python train.py --dataset="short made-up English sentences, spoken by a formant synthesiser in many voices" --gain_aug_db=10 --vocab_size=30 --head_dim=48 --qk_norm=true --layer_scale_init=0.01 --drop_path=0.1 --width=256 --positions="learned" --lr=0.0017 --beta1=0.9 --beta2=0.99 --ema_decay=0.995 --steps=9800 --weight_decay=0.07
Rows from block 3 of a small CTC audio transcriber, named by matrix and row number. Rows with one number belong to one neuron. Each number is 128 + 32 x the weight over its row's rms, rounded and kept within 0 to 255. All counts start at 0.
After each neuron's rows are labels from the 100 clips, of 14976, where the neuron reaches its largest size: "peak on" is the class under the peak. Only what is clearly more common there than usual is listed. The data: short made-up English sentences, spoken by a formant synthesiser in many voices.
# gate: second MLP gate (model.blocks.3.mlp.gate.weight, 768x256), inputs 128-255
# fc1: second MLP up (model.blocks.3.mlp.fc1.weight, 768x256), inputs 128-255
# fc2: second MLP down (model.blocks.3.mlp.fc2.weight, 256x768, transposed), outputs 128-255

gate.213 [144 157 185 138 151  85 128 140 139 169  93  82 118 137 148 121  99 128 169  86 137  61 144 195 119  97 115 143  97 107 113  81  63 179  73 113 114  75 142 146 102 165 116 158 166 103  92 135 101  68 131 143 123 108  78 168 134 148  78 132 112  93 117 101 135 200 165  72  98 108 143 199  81 132 138 153 189 108  97 149 124 107 161  97 103 133 108  94  70 130 156 148 129 122 145  92  73  73 124  90 100 148 144 119  92  96 138  88  88 119 108 156 192  80  56 138 135 102 156 127 138 158 140  87  53 142 149 160]
fc1.213 [115 145 108 115  93 171 144 122 165 174  87 165 135 141 132 103 129  89 221 103 104 114 155 142 154 100 130 116  97 138  96 103 129 147 143 104 174 101  77  83 101 181 143 122 190  62 150 133  98 103 117  94 119 140  96 139  99 120 125 172  78 103 143 109 136 167 164 114  99 115 131 143 127  71 137 156 129 170 108 217 128  80 152  81 187 151 132 131 113 140 177 109 144 107  77 109  93 108 144 111 144 179 136 147 187  74 140 102 111 172 161 130 166 112  70 143 114 170  98 159 122 165 168 111  93 173 147 148]
fc2.213 [196 190 123 122 147 103 148 142 122  99 112 126 146 121 188 129 155 162 126 161  74 131 130 149 189 121 124 140  94 109 178 106 121 108 120 149 127 205 166  92 115 140 156  36 200 145 152 162 112 116 123 118 141 103 162  86 136 112 161  94 188 164 142 112 169 100 131  97  75 139 146 154 141 133 183 131 107 109  79 163 175  85 171 148 126 115 153 137 162 107 135 124  61 141  88 153 117 127 123  79 120 154 156 194 110 168 120  81 172 141 116 151 167 205  69 146  91  86  54 111 174 150 119  65 160 131 102 130]
peak on: /aɪ/

gate.601 [102 129 134 143 178  97 133 123 162 148 137 110 117 106 107 160 101 133 108  86 111 129 193 167 132 127 116 131  82 128 137 126  92  60 137  79 149  93 161 135 131 109 196 119 131  87 117  94 136 107 172 139 100 147 109 158 171 118  94 164 120  66 128 118 104 106 115 117  71  92 110 163 171  92 200 149  73 107 164 110  97 168 139 103 109  87  90  90 147 118 145 111 173 135 142 114 127  70 123 118 121  76  95 121 114 172 229 167 110  75 144  97 109  87 118 128 156  89 102 124 181 129 108 154  17 141 192 119]
fc1.601 [ 46 127 113 115 151 138 100  75 134  83  90 153 129 110 149  81 141 103  69 142 120 132 153 159 117 162 145  90 156 147 121 152 162 131 136 138 107 144 131 111 127 146 118 139 148  90 128 111 155 120 144 123 118 107 111 152 122  48 139 172 150  72  85 149  90 130 119 184  62 147 126 157 120 117 115 137  65  94 222 122 108 148 183  94 144 129 136 119 148 137  88 110 101 151 109 152  80 113 134  74  94 130 113 117 138 111 128  70 139 115 120  87 136 154 125 151 143  54 129 137  98  96 140 198 100  68 168 153]
fc2.601 [ 71 154 149 129  74  75 151 139 117 148  82 149 135 132  67 134 172  93 135 155  88 130  62  62 109  66 166  89  99 150 184 164 162  45 121 180  77 106 150 117 109 111 130 117 187 151 187 109  62 120 102  79 119  72 163 115  97 136 104 186 152 135 132 116 103 177 160 131 142 103  94 125 184  93 121 153 200 158 128 130 140  58 153 145 133 121  84  16  92 106 138 113 150 148 109 121 149 144 131 133 127 177 170 122 139 102 131 126 132 117 180 124  18  90 171 128 153 130 102 145 141  97 197 122  84 113 121 139]
peak on: /p/; /oʊ/

gate.569 [122 150 169 158 128 116 131 135 124 120 109  60 141 116 129 144 124 150 138  77 148 105  76 184  75  83 115 163  98 120 148  69 149 124 104 147 103  92 188 196 145 154 106 132 128 118  90 117 122 107 162 185 119 124  86 164 125 144  73 116 118 122 115 126 120 164 147  44 116 110 144 165 112 155 134 163 131  89 110 114 128 138 146  95  94 140  90  64 105 130 127 134 142 104 145  92 111  89 129 104 129 107 142 101  32 154 132 114 110  74  86 115 143  77  75 138 205 105 153 114 154 107  95  95  86 124 186 106]
fc1.569 [149 126 153  80 137 140 168 151 122 103 172 150 151 132 103 124 124 164 170 113  93 128  54  73 158  90  96  96 106 142 107 135 126 155 115 186 136  73  87 100 120 132  66 141  98 125 187 150 138 103 104 148 165 134 107 123  13 141 135  94 134 121 143 183 210 128 169 128 162  77 116 175 147  65  96  71  67 143 127 181 119 114 110 109 111  82 197  87  82 179 141 129 127 131 156 147 135 137  83 125 124 128  94 141 112 156 113 126 121 107 131 138 144  81 177 145 150 152 163 196 135 105 178 166 150 140  93 164]
fc2.569 [107 121 131 127 146 202 156  97 133 120 133 123 141  76  87 118  73 188 183 164 173 163  79  70 157 103 153 160 114 112 146 112 117 170 123  93 104 156 153 153 218 135 111 180 145 167 130 125 160 100 157 133 102 106 130 131 111 108 106  91 164  92 128 179 114 142 170 132 114 178 108 134 169 111 130 105 137 142  81 156 164 125  96  76 110 106 133 127 210 171 163 182 119 115 164 103 112 123 177 136 116 134 128  83 138 167  81 113 120 150  80  47 162  94 163 155 122  78 108 137 133 147 140 153 117 149  43 145]
peak on: /p/

gate.143 [181 129 159 175 181 107 137 135 146 128  67 121 199 134 129  96 123 165 122  85 117  74 139 192 130 101 130 131 124 152 130 111  64 134 123 131  94  89 159 164 143 188 141 134 139 126  82 120 100 127 117 121 136 151 128 118 133 133 145 114 122 120  94  65 136 110 167  90  96 102 180 110  99 112 131 141 162 121 107 127 165 123 151  72 125 128  78 121 113 139 163 134  88  92 157  75   3  82  99 133  66 158 153 125 108 181 113 128  98 117 116 117 162 121  77 178 134 106 132 105 109 154 110  84  97 137 139 128]
fc1.143 [ 69 189 140 112  67 171 120 162 110 123 163 127  85 127 163 170 139 105  98 155 142 147 115  62 129 128 103 148 146 131  88 150 132 119 166 157 140 128 150 142 109  84 113 114 115 116 134  83 128 112 153 121 153 157 121 128 171 161 131 127 198 160 142 143 117 128 121 141 145 176  99 145  98 129  95 164 100  98 183  59  95 189 131 132  96 113 121 127  92  86  93 110 131 138 151  94 164 194 156  85 156 142 139 102 133 108 137 136 166 142  83 103  80 125 159 110 161  97 174 133 164 116 130 212 153 159 160 132]
fc2.143 [118 110 120 116 100 139 163 149 121 104 162 110 142 160 126 143 141  84 131 145 128 151 136  77   7 118 124 145 120 141  92 154 134 131 110 121 122 101  95 168 131 117  91 155 113 121 109 130 141  78 169 163 137 125 176 149 128  97  52 141  89 143 132 132 153 109  88 188 140 130 123 118 117 164 120 114 119  81 164 108  65 139  85 136 136 170 175 129 127 118 142 127 191 152 124 104 134 108 155 126 139 102 109 165  92 164 129 124 116 102  93 102 111  22 180 109 255 123 126  92 100 138 111 158 147 107  88 144]
peak on: /aɪ/

gate.541 [ 98 122 154 195 174 117  92  72  94 105 163  93 122 132 133 124 152 156 154  70 136  97 102 202  92 154 102 136 131 126 184 110 114 164 108 163 113  71 138 213 134 123 113 120 114  45 120 160 109 146 179 162 130 158 136 167 175 147 126 137 131 177  81 155  94 169 143  59  91 166 154  75 125 149 146 133 151 104 164 123 170 184 116 142 177 117 118 113 167 123  90 141 194  69 118 122 132 141 183 170  64 150 104  87 102 177  95 151 134 103  85 149 115 131 137 104 160 104 190  60 151 127 125 135 101  78 142 125]
fc1.541 [ 69  80 146 129 109 120  98  78 118 161  98 149 105 162 167 172 143 125 170  48  40 133 155 180 119 126  85  67 106 170 103 133 106  89 136  90 159 153 142 150  85 145 163 100 141  86 135  88 100 156 156 127  97 119  85 113  82 150 136 121 160 133 123  36  96  80 131  78 100 101 157 106 103 111 108 107  60 146 109 130 128  87  63  97 142 124 118  89 156 136 148 126 118 140 136 107 110  46  94 107  84 112 123 136 132 120 117 152 139 115 111  73 150 117 117 180 108  84  96 137  67  78 128 109 133  92  93 136]
fc2.541 [191 114 170 159 131 178 124 154 143 129 111 186 173 108 127  72 129 135 185 147 117 124 140 127 186  63 121 146  56 111 121  69 108 170 141 166 157 141  98 113 135  49 135 135 150 161  67  80 102 148 163 107 126 117 179 128 135 187 124 130  91 155  77 116 109  78  91 131 150 122 186 126  86 112 148  93 108 196  86 141 138 124 126 155 127  83 120 107 108 127 142 116 153  55 116  82 156 175 122 150 156 144 140 182 150  95 104 123 161 114  97 115 148 141 138 154 123  99 113 136 103 218 107 162 164 186 140 126]
peak on: /p/; /t/

gate.157 [134 148 137 114 150 100 143 130 119 104 125  34 111  84 117 148 111 168 121 105 147  95  80 152  50  98 114 169 108 135 160  82 145 126 112 155 114  74 185 176 120 115 108 141 140 140  91 117 120 109 141 184 127 109  81 190 115 141  67 121 147 128 105 118 124 165 144  26 112 124 137 154 104 138 112 155 130 100 103 106 108 134 164 101  93 124  98  50 100 123 116 124 144 102 189 114 109  94 137 111 140 106 138 106  40 130 121 126  78 100  94 136 132  83  73 137 182  88 159 108 158 124  85 121  92 136 179  94]
fc1.157 [ 77 129 141 116 177 115 136 106 105 144 118 117  54 105 130 107 140 169 126 148 116 151 187 147  77 181 169 137 152 142 157 135 142 152 146 161  58 132 181  81 112 107 122 144 144 133 147 118 110 142  63 126 111 114 139 113 186 186 164 179 178 174 124 147  81 100 130 175 148 127 156 106 142 143 104 132  73 146 139 106 135 206 140 172 108 145  76 139 109  99  92 137 189 116  87  86 145 132 189 107  54 151 148 108 101 102 100 138 129 117  89 131 103 105 127  84  98  60 142 130 174 153  89 126 142 103 154  99]
fc2.157 [117 132 108  54 136 141 141  87 173 159  96 125  65 133 138 143 130  79 170  80 132  97 121 116 126 116 134  94 136 166 126  99 112  72 101 187  97 111 156 124 122 116 149 150 172 110 145 125 105 141 118 111 199 144  83 106 116 187 148 234  51  72 125  78 135 114  95 142 160 132 172  79 112 144  91 166 159  91 129 108 139 116 146 142  73 110  82 100 123  63 133 118 167 140 187 138 165  81 142  96 121 138 197  85 140 172 152  56 125  83 140 152  61  82  78 124 157  95 112 110 107 128 101 129 139  84 177 111]
peak on: /z/

gate.516 [ 92 139 162 121 124 117  98 125  92 110 159  97 115  93 101 101  90  90  41 155 145 124 148  89 125  99 165 174  97 146 104 104  94 171 120 182 157 140 119 133  84 113 123 183  94 128 119 118 125 157 114 115 183 161 107 165 130 111 145 126 149  79  69 139 139 139  73 104 170 147 142 113 137 112 118 173  93 155  99  96  97 131 132 158  72 118 133 144  86 139 121 196  75  46 125 116 126  54 153  80 141 143  84  86 104 160 107 187  99 146 131 183 108 108 112  85 115 135 123  96 182 103 148 100 153 182 133 100]
fc1.516 [139 112 101 160 166 149 141 136  94 118  64 100 130 135 124 102 130 155  73 117 144 118 103 183 143 170 105 209 106 155  86  76 146 123  79  72 141 116 113 102 153 136 146 155 141 169 135 167 113 149 147 159 105 117 163 176 132 163 110 127 136 148 168 154 149  88 138 113 144  67 184 105 153 118 191 131 110 116 119 145 152 108 108 112 117 118 120 151  91 174 173 164 130 116  72 162  86  87 138 142 144  75 109  96  92 153 129 171  87 131 165 148  66 118 166 110 156 124  92 164 177 143  85  78 107 147 105 143]
fc2.516 [102 135 153 155 119 153  23  84 102 133 117 120  76  70 171  95 140 139 144 127 185 129 155 152  66 133 169 150 152 112 103 136 155 155 135 180 106 161 182 133 114 108 125 168 100 139 147 118 136 230 141 100 101 156 133 221 169 119 158  89 115  87 146 129  96 146  91 104 171 143 109 136 113 150 109 138 118 169 163 141 119 169 131 163 120 101 125 148 123 116 131 162  61 101 125 100 129 114 242 113 115 134 118  68 134  91 129 152 108 147 114 147  96 102 150 123  54 146 143 113 152 103 152 127 162 171 145 116]
peak on: /ɛ/

gate.187 [ 87 149 125 132 157 120 124 135 104  97 120  64 117 101 126 143 102 172 123 110 163  90  84 159  49 107  95 165 112 126 159  84 151 120  98 141 133  70 186 181 126 133 104 130 121 129  84 141 134  95 165 179 151 115  86 178 108 126  76 130 125 117  99 105 139 155 136  62 104 120 131 156 124 122 137 158 141  91 125  93 127 123 150  91 112  94  93  52 121 107 152 143 122 110 150 102 101  95 108 126 117  99 134 102  53 147 125 111  94  82 106 112 152  90  82 133 211  91 126 107 160 144  93 106 103 121 176  91]
fc1.187 [229 145 125  89 123 128 154  87 142 139  50  58 161  92 153  96 193 153  49 131 113 172 170 119 143 125  96 112 139 182 109 153 140 136 128 154  75  85  96  72 135 109 129 163 145  78 141  92 130 164  44 131 105 121 117 143 118 141 136 117 170 109 172 147  84 137 103 151 159 129 160 163  91 133  69 100 135 127  96 118 132 128 141 163  62 176 142 148 109 123  59  77 165 164 147 154 167  63 100  97 148 124 146 103 129 129  69 144 133 157 117 136 166 116 149 112  64 134 160 115 107 133  77 131 150 149 125 147]
fc2.187 [105  83 139 119 125 111 160 105 157 160 173 126 113 132 101 159  93 121 103 132 112 149 153 103  89 138 112 167 104 160 129 125  79  92 163  56 144  85 183  94  92 105 135 113 109 108 138 114  77 205 136 126 107  98 170 213  74 145 125 199 142 169  71 134 141 167  93 120 148 167 108  98 115 137  77  97 135 130 180 184 153 120 134 172 156  95 172 106  99 110 120 147 180 160 122 146  97 155 149 111  90 171 191 122 160 121 175 206 101 174 172 204 133  56 178 140 115 109 111 186 113 156 149 146 112 121 150 133]
peak on: /z/

gate.205 [121 171 131 127 141 111 131 122 100 119 118  36 110 101 116 138 121 177 129 107 160  92  90 155  60 115 121 161 116 125 155 102 161 140 114 169 139  76 167 168 118 120 123 138 108 115  89 118 126 100 130 175 128 118  87 183 107 155  80 106 138 113 110 109 115 189 135  44 115 122 148 173 120 122 130 159 144 112 116 116 116 114 155  99  98 119 107  51 110 110 125 126 128 114 170 120 109  89 134 121 124 109 137  97  41 119 126 123  90  94  83 128 134  97  81 136 177  97 143 123 166 130  93 107  88 128 186 100]
fc1.205 [118 132 136 104 117 114 111 173 126 129 112 138 146 166  79 103 119 127 108 138 117 155  53 136 119  62 109  66 103  97 183  83 147  94 146  92 115 157 120 135 154 142  89 152 124 146 109 182 142  28 122 120 150 134 116 108 178 156  96 214 144 114 111 124 167 135 104 114 118 102 105 149 137 116 147 171 156 120 125 135 113 157 134 195 160  76 185 109  86 133 139 132 135 114 104 177  53 147 106  76 216 110 119 116 173 137 128  93 149 152 145 157 113  70 101 116 135 113 157 136  81  89 137 151 140 168  84 149]
fc2.205 [151  89 114 176 114 108  92 147  93 177 122  99 161 107 119 142 109 194 152 236 126 143 149 179 138 113 142 118 177 138 196 139 129 170 103 154 107 109 118 130 146 170 109 124 101 180  63  88 115 142 124 134  83 131 144  68 105 127 141  85 109 155 165 109 106 147 133  96  97 141 115 178 115 110 167  93  61 182 173 167 161 143 151 167  90 104 152 105  88 255 109  87 115 104 132 116 176 122 102 150 148 134 125 111 154 126 136 181 130 153 106 105 119 146  96 111  79 140 203 129  68 106  92  93 126 129 106 121]
peak on: /z/

gate.292 [ 97  76 190 119 162 107  93  90 100 145 169 112 138 124 134  96 120 149 146 116 121 102 163 141 119 147  97 107 134 126 120  96 169 174 135 181 128 117 197 132 144 106 158 117 144 143 108 120 134 154 116 160  47 110  79 162 108 136 113  84 149 146 104  53 127 139 127  68 126 101 105 141  95 130 146 122  71 106 117 137 130 192 130  72 105  48 143 117 120 151 101 163 111 113 164 175 108 110 118 214  88  88  61 126 122 163 136 159 141 170 140  98 104  72 137 157 208  92 152 129 127 171  67  96  78 155 202 138]
fc1.292 [209 173  94 119 127 174 146  71 114 144  96 125 173 203 121 108 126 183  50 122 127 117 135 144 142 106  84 147 136 174 110 136 154 105 175 185 125 101 133 130 122  96 122  82 131  72  68  83  72 144 130 123  99 149 104 199 137 149 137 105  97 167 153  63 126 144  34  82  91 102 118 159 109 124  70 192 125 119 142 179  82 133 124 137  64 114  86 127  90 129 150 161  74 110 108 155 133  95 118 149 144 104 114 125 112  92 110 118 143 124 111 140 103 124 132 123 147 135 154 112 121 129 123 136 178 160 149  92]
fc2.292 [158 135  63  66 189 164  73 130 119 135 128  77 113 106 139 127  69 128 162 128 120 149 168 165 124 128 149 120 133  83 142 145  27 135 134 117 128 119 142  65 152  76 140 123 116 131 195 143 165 167 110 128  89 126 139 158 163  71 121 107 118 121 149  95 123 155 167 145  71 131 124 146 157 127 116 174 112 110  99 141 165 134 147  68 135 153 125 144 125  89 121 212 125 152  90 188 127  91 159 189 101 120  91  68 146 169 118 128 115  79 139 122 132 191 153 120 125 143 195  88 157 142  91 145  97 119 105  72]
peak on: /p/; /eɪ/

gate.660 [157 191 140 137 158  93 135 131 101  93 106  67 113 111 135 161 120 155  95 117 159  78  94 163  42  87 113 169 126 136 165  94 148 141  97 121 100  88 202 198 138 143 123 157 161 140 125 137 116 135 158 159 131 123  83 163  97 142  65 123 115 136 113 134 127 162 134  62 126 113 129 193 105 170 117 146 141  63 112 110 126 127 165 104 113 122  91  56 114 107 134 163 137  89 140 108 121 121 124 124 109 124 142  84  64 123 138 140 123  93  78 138 139  52  75 121 184  67 126 123 175 120  94 111  85 128 149 105]
fc1.660 [137 112  79  66 109 112 132  85  69  94 109 109 159 135 160  72 127 179 102 118 142 139 132 129 158 152  73  75 108  88 106 124  66 131 160 134 157 154 104  82 109  67  82 137 146  62 118 111 155 118  79 135 148 145 152 126 158 123 156 106 160 100 151 117 131 113 132 113 149 146 130 137 166 164 137 101 153 128  49  96 142  97  46 141 125 115 116 191 149 101  80  81 156 140 148 131 124  93 114 118 153 166  92 138 122  90  55 114 140  84  92 137 158 141 158 142  79 162 113  84  93 172 201  97 196 101 102 140]
fc2.660 [108 163  82 128 141 128 146 160 150 114 130 171 105 136 103 122 178 171 117 133 141 136  89  86  92 172  61 100 149 208 128  94 188 140  94 192  94 154 148 171 126  59 139 100 121 162 117 147 131 107 119 165 165 154 171 114 159 135 104 137 156 140 104 106 153 168 136 106 114 128  40 168  82 126 131 206 164  75 130 131 128 128 208 125 157  91 184 153 156  44  92 103 155 155 100 156 147 142 125 135 139  89 129 134 152 195 107  99 147 113 137 153  88  94  92 115 188 141 140 117 122 168 182 104 130  70 154 154]
peak on: /z/

gate.489 [ 94 171 138 130 157 113 118 108  97  48 125  98  96 129 130 106 102 157 148  86 114 118 137 156 111 156  87 144  93  64 137  88 107 126 104 146 131  82 128 155 114 155 110 149 140 112 110 140  94 140 129 111  99 130  89 140 120  93 100 105 126  83 107 106 144 135 107 108 115 115 120 126 112  81  88 123  95 169 135 134  94 132  97 158 156 112 150 133 162 160 121 110  96 139 108 136  28 131 155 105  75 152 116 126  89 109 123  91 110 120  87 153 135 102 121  97 122  96 194 143 139 135 103 140 115 156  96 108]
fc1.489 [181 106 163 106 129 112  99 130  88  92 169  90 132 197 157  73 153 124 184  97 139 104 144 164 136 129 133 182  90  58  89 152  94 106 141 138 127 178 130 142 111 179 125 138 141 152 144 118 149 141 107 120  54 160 139 174 137  92 181 144 112 140 112 104 121 116 114 165 159 133 123  94 125 163  93 119 114 178 144 136 133 109 106 172 161  85 116 122 105 118 129 139 125 179 138 131  88 136 171  81  66 180 134 127 133 135 101 105 135 122  82 144 128 149 165 116 115 128 166 113 167 182 172 103 161 164 129 129]
fc2.489 [119 185  86 149 106 187  96 183 201 127 134 121 167 108  99 140 106 123 178  85 137 171 129 149 217 118 165 149 152 162 118 104 113 122 153 147 210 157  81  65 142 113 105 118  86  87 114  84 149 153 101 123 159 134  68 127 124 136  78 110 122 132 159  71 170  91  79 109 164 139  95  98  82 128 157 107 144 163 125  92 115  97 124 159 148 118 148 149 145 147 118  95 194 114 109 113  80 141 139 172  98  86 143 166 124 127 202 130 145  86 124 136 128  74 178  68 112 136  61 100 139 104 160 135 118 124 165 122]
peak on: /p/

gate.384 [131 138 149 154 145 115 140 142  73 116 123  81 105 123 135 127 148 165 142 112 204  79  92 211  66 141 127 159  90 113 175  57 137 148 101 142  99  77 171 178 124 144 113 139 107 118 103 150 131  92 166 198 153 160  56 150 104  96 110 121 152 111  81 134 147 164 137  64 105 123 115 154 133 150 137 149 182  86 123 123 137 110 144  98 147 100 106 103 147 113 121 149 148 121 126 115 108  88 130  93 106 102 132  82  79 178 124  93 115  55  75 137 158  84  73 163 191 121 140  88 174 126  93 132 140 121 146 128]
fc1.384 [107 118 110  40 162  14 111 128 121  79 155 109 134  99 151  69  67 110  79 125 107 113 135 124 133  99 128 138 120 116 139 115 127 139 165 121 145 145 156 145  85 120 157 157 122  67 114  99 179 114 130 105 200  80 119 103 135 120 161 146 157  68 130  46 103 117 134 162 139  99 215  58 153 104 114  83 100 130 111 131 133 188 123 166 128 108 112 127 103 167 100 142 110  91 129  83 161  98 114 120  97 144 141 165 168 148  82 102  95  96 203 116 169 161 155  88 103  72  91 163 107 160 127 109 150 135 107 133]
fc2.384 [110 178 115  55 156 144 183 102 149  75 130 189  97 125 117 187  96 137  84  87 117  99 100 123  86 120 129 145 179  90 139 147 172 127  60 158 171 104  76 150 104 148 156  69 153 138 123 181 147  91 133 104 177 135 156  75  95 142 109 162 215 113 123 109 133 133 137 125 114 119 167 151 134 113 104 150 183 170 115 140 151  99 162  86 159 153 131  98  86  78 127  70 141 114 101 113 117 142  97 177 170 229  88 170 133  93 119 141 124 109 148  72 103 126 109 134 123 168 123 123 156  89 108 146 142 146 147  99]
peak on: /z/

gate.23 [109 140 136 172 177  83 121 119 106 120  91  75  99 109 145 135 114 140 145 112 142 115  85 145  38  84 117 148 101 110 158  63 128 123  78 128 106  95 173 161 102 124 104 164 101 128 116 148 100 121 153 180 125 114 112 171 109 115  95 116 134  96 113 124 145 153 155  76 116 120 116 168 124 144 101 154 173  88  95 104 114  82 163  94 111 120 110  68 115 124 113 121 126 137 161  91 130  87 142 106 132 106 122  79  55 139 143 113  96  57  90 117 135  98  79 154 184  99 121 110 179 141  97 123 105 167 141  96]
fc1.23 [ 90 121  89 172 168 120 121 105 143 165 113 188  89 136 129 159 162 125 176  94  81 143  63 129 122 128  67 111 135 147 178 139 109 129 160 109 109 114 101 106 108 127 152 140 134 132 113 150  92  97 176 106 112 152 113 132 164 171 104 140 149  68 100 166 131 129 140 109 106  76  89 168 121  82 134 185 175  86 118 139 152 134 165  65 132 143 130  84 115 112 115 135  89  91 113 137  66 155 137 199 162 131  92 115 104 124 169  78 168 120 174 121 137 121 123 177 128  75 115 100 189 114 109 199 135 209 119 125]
fc2.23 [162  95 184 176  65 128 135 111 188 102  74 126 134 134 166  94 163 161 208 144 150 160 148 156 141  86 155 183 166 127  92 140 110 157 159 154 124 170 165 111 147 183 159 131 125 162  98 143 123 125 134 128 108 118 139  50 109  98 143 123  97 127 123 154 109 123 151 119 124  97  82 139  85  96 123 169 105 121 126 162 154 174 126 169 188 143  89 146 128 199 173 138 103 109 119 157 108 114 140 157 142 158 121  70  99 139 134  71 113 123 149 129 101 120  97 178  84 116 172 100 118 182 123 157 167  99 131 112]
peak on: /z/

gate.242 [ 73 126 124 120 138 137 165 147  71 119  93  65 145  97  82 106  81 176  93 137 179 106 143 145 107 127  84 179  78 143 101  75 188 122 126 131 144  66 182 138 128 114 134 131 141 104 123 163  93 148 149 137 116 108 136 208 113 167  43  90  79 126 119 177 171 151 129  68 139  69 154 160  95 165 138 173 146 113  82 153 138 116 167  53  74 109  63 111 108 128 149 181 157 104 146 150 104  94 133  90 149 100 122  61  83 151 121 120 114 148 118 162 128 115 156 105 146 131 143  87 173 147  79  80  94 163 162  99]
fc1.242 [186 136 153 169 103 176 137 119 188  73 165 101 124 111 141 161 161 112 163 127 127 150  90 113  93 103 121 105 136 186 184 132 104  85 119 111 107 127  71 143  84 180 146 151  88 126 173 101  95 139 180 154 115 146 141 110 168 125  80 185  98  94 128  95 108 123 241 161 134 149 119  76 101 160 108  95 200 111 127 121 130  93 110  98 135 179 129  99 165  98 139 133 173 132 109 116 153 194 132 145 122 136 145 145 122 127 141 148 166 107 120  93  56 113  83 124 139  71 156 116 129  88 156 132 104  72 101 193]
fc2.242 [156  52 158 138 113 155 166 190 154 154 137 120 165 150 155  88 162 102 112 109 201 152 131 145 134  93 141  73  73 162 116  67 143 119 143 111 142 167 130 151 147 130 114 126  81 154 153 121 100 149 145 125 178 122  95 108 132 141 105 154  97 141  97 167  88 127 143 125  90 190 123 115 122 137 148 143  84 146 100  58  99 182 142 129 142 133 167 121 134 128 149 155 144 137 189 163  45 142 128 158 129 132 134 166 114 130 181 136 152 164 111 238 127 126 143 186 109 155 131 117 134 142  87  70 152 147 119 130]
peak on: /ɛ/; /eɪ/

gate.122 [147 130 111 139 152 118 139 126 167 124  97 121 203  82  64 107 138 161 168  77  96 109 132 135 152 113 102 119 153 101 130 115  67  94 153 136  88  85 141 137 127 188 108  97 118 112 114  61 108 141 136 106 130 163  67  62 119 161 120 133 106 114 134  54 138  98 156  83 106  97 158  93 120 137 118 159 112 128 101 148 149  94 129  86  80  78  80 114  97 182 163 116  64 140 181  93  68  54 122 128  88 160 146 173 121 151 136  70 114 125  84 120 149  77  86 175 125  96 147 112  56 138  81 117  82 133  98 127]
fc1.122 [142 119 130 112 177 142 110  55 178  96  83 151 166 110  71  82 138 138 135  57 137 126 124 202 126 139 141 146 110 105 105 112 101 114 115  97 164 118 119 155 123 139  92 160 148 127 153 120 109 139 109 115  78 148 141 169 157 155 115 153 107  93 131 116 125 140 169  57 117 104 138  96 181 128 214 144 161 137 105 189 132 105 136 116 186 134 112  99 178 146 139 155 188 109 136 173  93 115 162 188  90 139 137 149 134 112 154 109 103 140 184 143 143 129 132 187  74 199 120 165 111 198 139 114  67 130 128 143]
fc2.122 [102 150 189 125 142 109 128 122 118 153 140 182 113 123 145 138 126 146  97 117 116  87  84 143 150 116 153 106 114  89 183  94  95 120 164 124 136 163 135 143 115 170 155 121 153 141 149  94 171 163 104 138 138 134  44  86 114 142 170 131 129  94 110  87 143 173 119  97  57 172  98 142  85 129 130 120  87 141 154 175 185  90 106 102  69 150 117 151 116 167  89 147  30  69  94 107 123 118 130 110 121  91 158 100 169 136 128 133 140 113 134 154 128 170   1 157  31  99 154 114  87  74 211 120  90 131 172 154]
peak on: /aɪ/

gate.252 [ 65 153 161 154 168  97 161  93 154 124  84 125  79 145 115 127 129  97 115  97 130 133  88 173 114 136  55 142 110 149 132 120 123 112 104 147 146  84 210 173  73 117 167 124 186 156 105 121  94 156 171 129 135 128 144 146 116 147  97 176 118  67  74 148 176 127 100 104  80 127 125 171  74  99 112 135 118  67 143 128 104 110 155 138 164  81 108 120 152 134  78 171 116  52  81 116  92  90  95 123  99  99  73 107 110 140 175 152 131 116 115  89  80 101  83 135 184  59 127  64  80 187  97 173  81 117  94 132]
fc1.252 [181 107 170 138 102  83 160 126  96 131 126 130 156 130 148 109 151 113 148 144 125 123 170 171 142 101 159 136 146 111 123 129 186 143 109  76 180 173 140 140 146 168 151 134 134 181  70  97 158  84  89 142  70  78 123 102  80 164 162 113 116  79 121 136  62 140 113 130 139 133 166 149 182 131 163 120  89 140 147 130 133 119 157 147 140 106  99  95 124 139 130 127 144 145 117 123  90 118 101 112 185  91 141 121 104 102 124 151 143  90 185 124 109 118  96  99 160 178  83 176 128 142 195 138 195 142 174 117]
fc2.252 [ 99 168 142 147  42 125 154  97 117 130 123 113 112 134 105  94  98 142 120 123 141 103  90  57 150 143 119  72  94 156 158 116  71 107 101 120 131  64 169 119 131 138 141  86 155 180 159 161 113 165  83 141 117 105 106  98  87 147 182  95 115 165  89  93 160 123 132 126 122 168  46 167 147  81 138 145 135 115  88 172 110 153 121 150  55 118 117 153 112 186  93 144 140 109 140  94 132  95 102  98  99  92 104 133 168 151  83 127 189  84 118 126 117 136 130 147 120 141 121 120 161 119 162  97  87 117 107 161]
peak on: /p/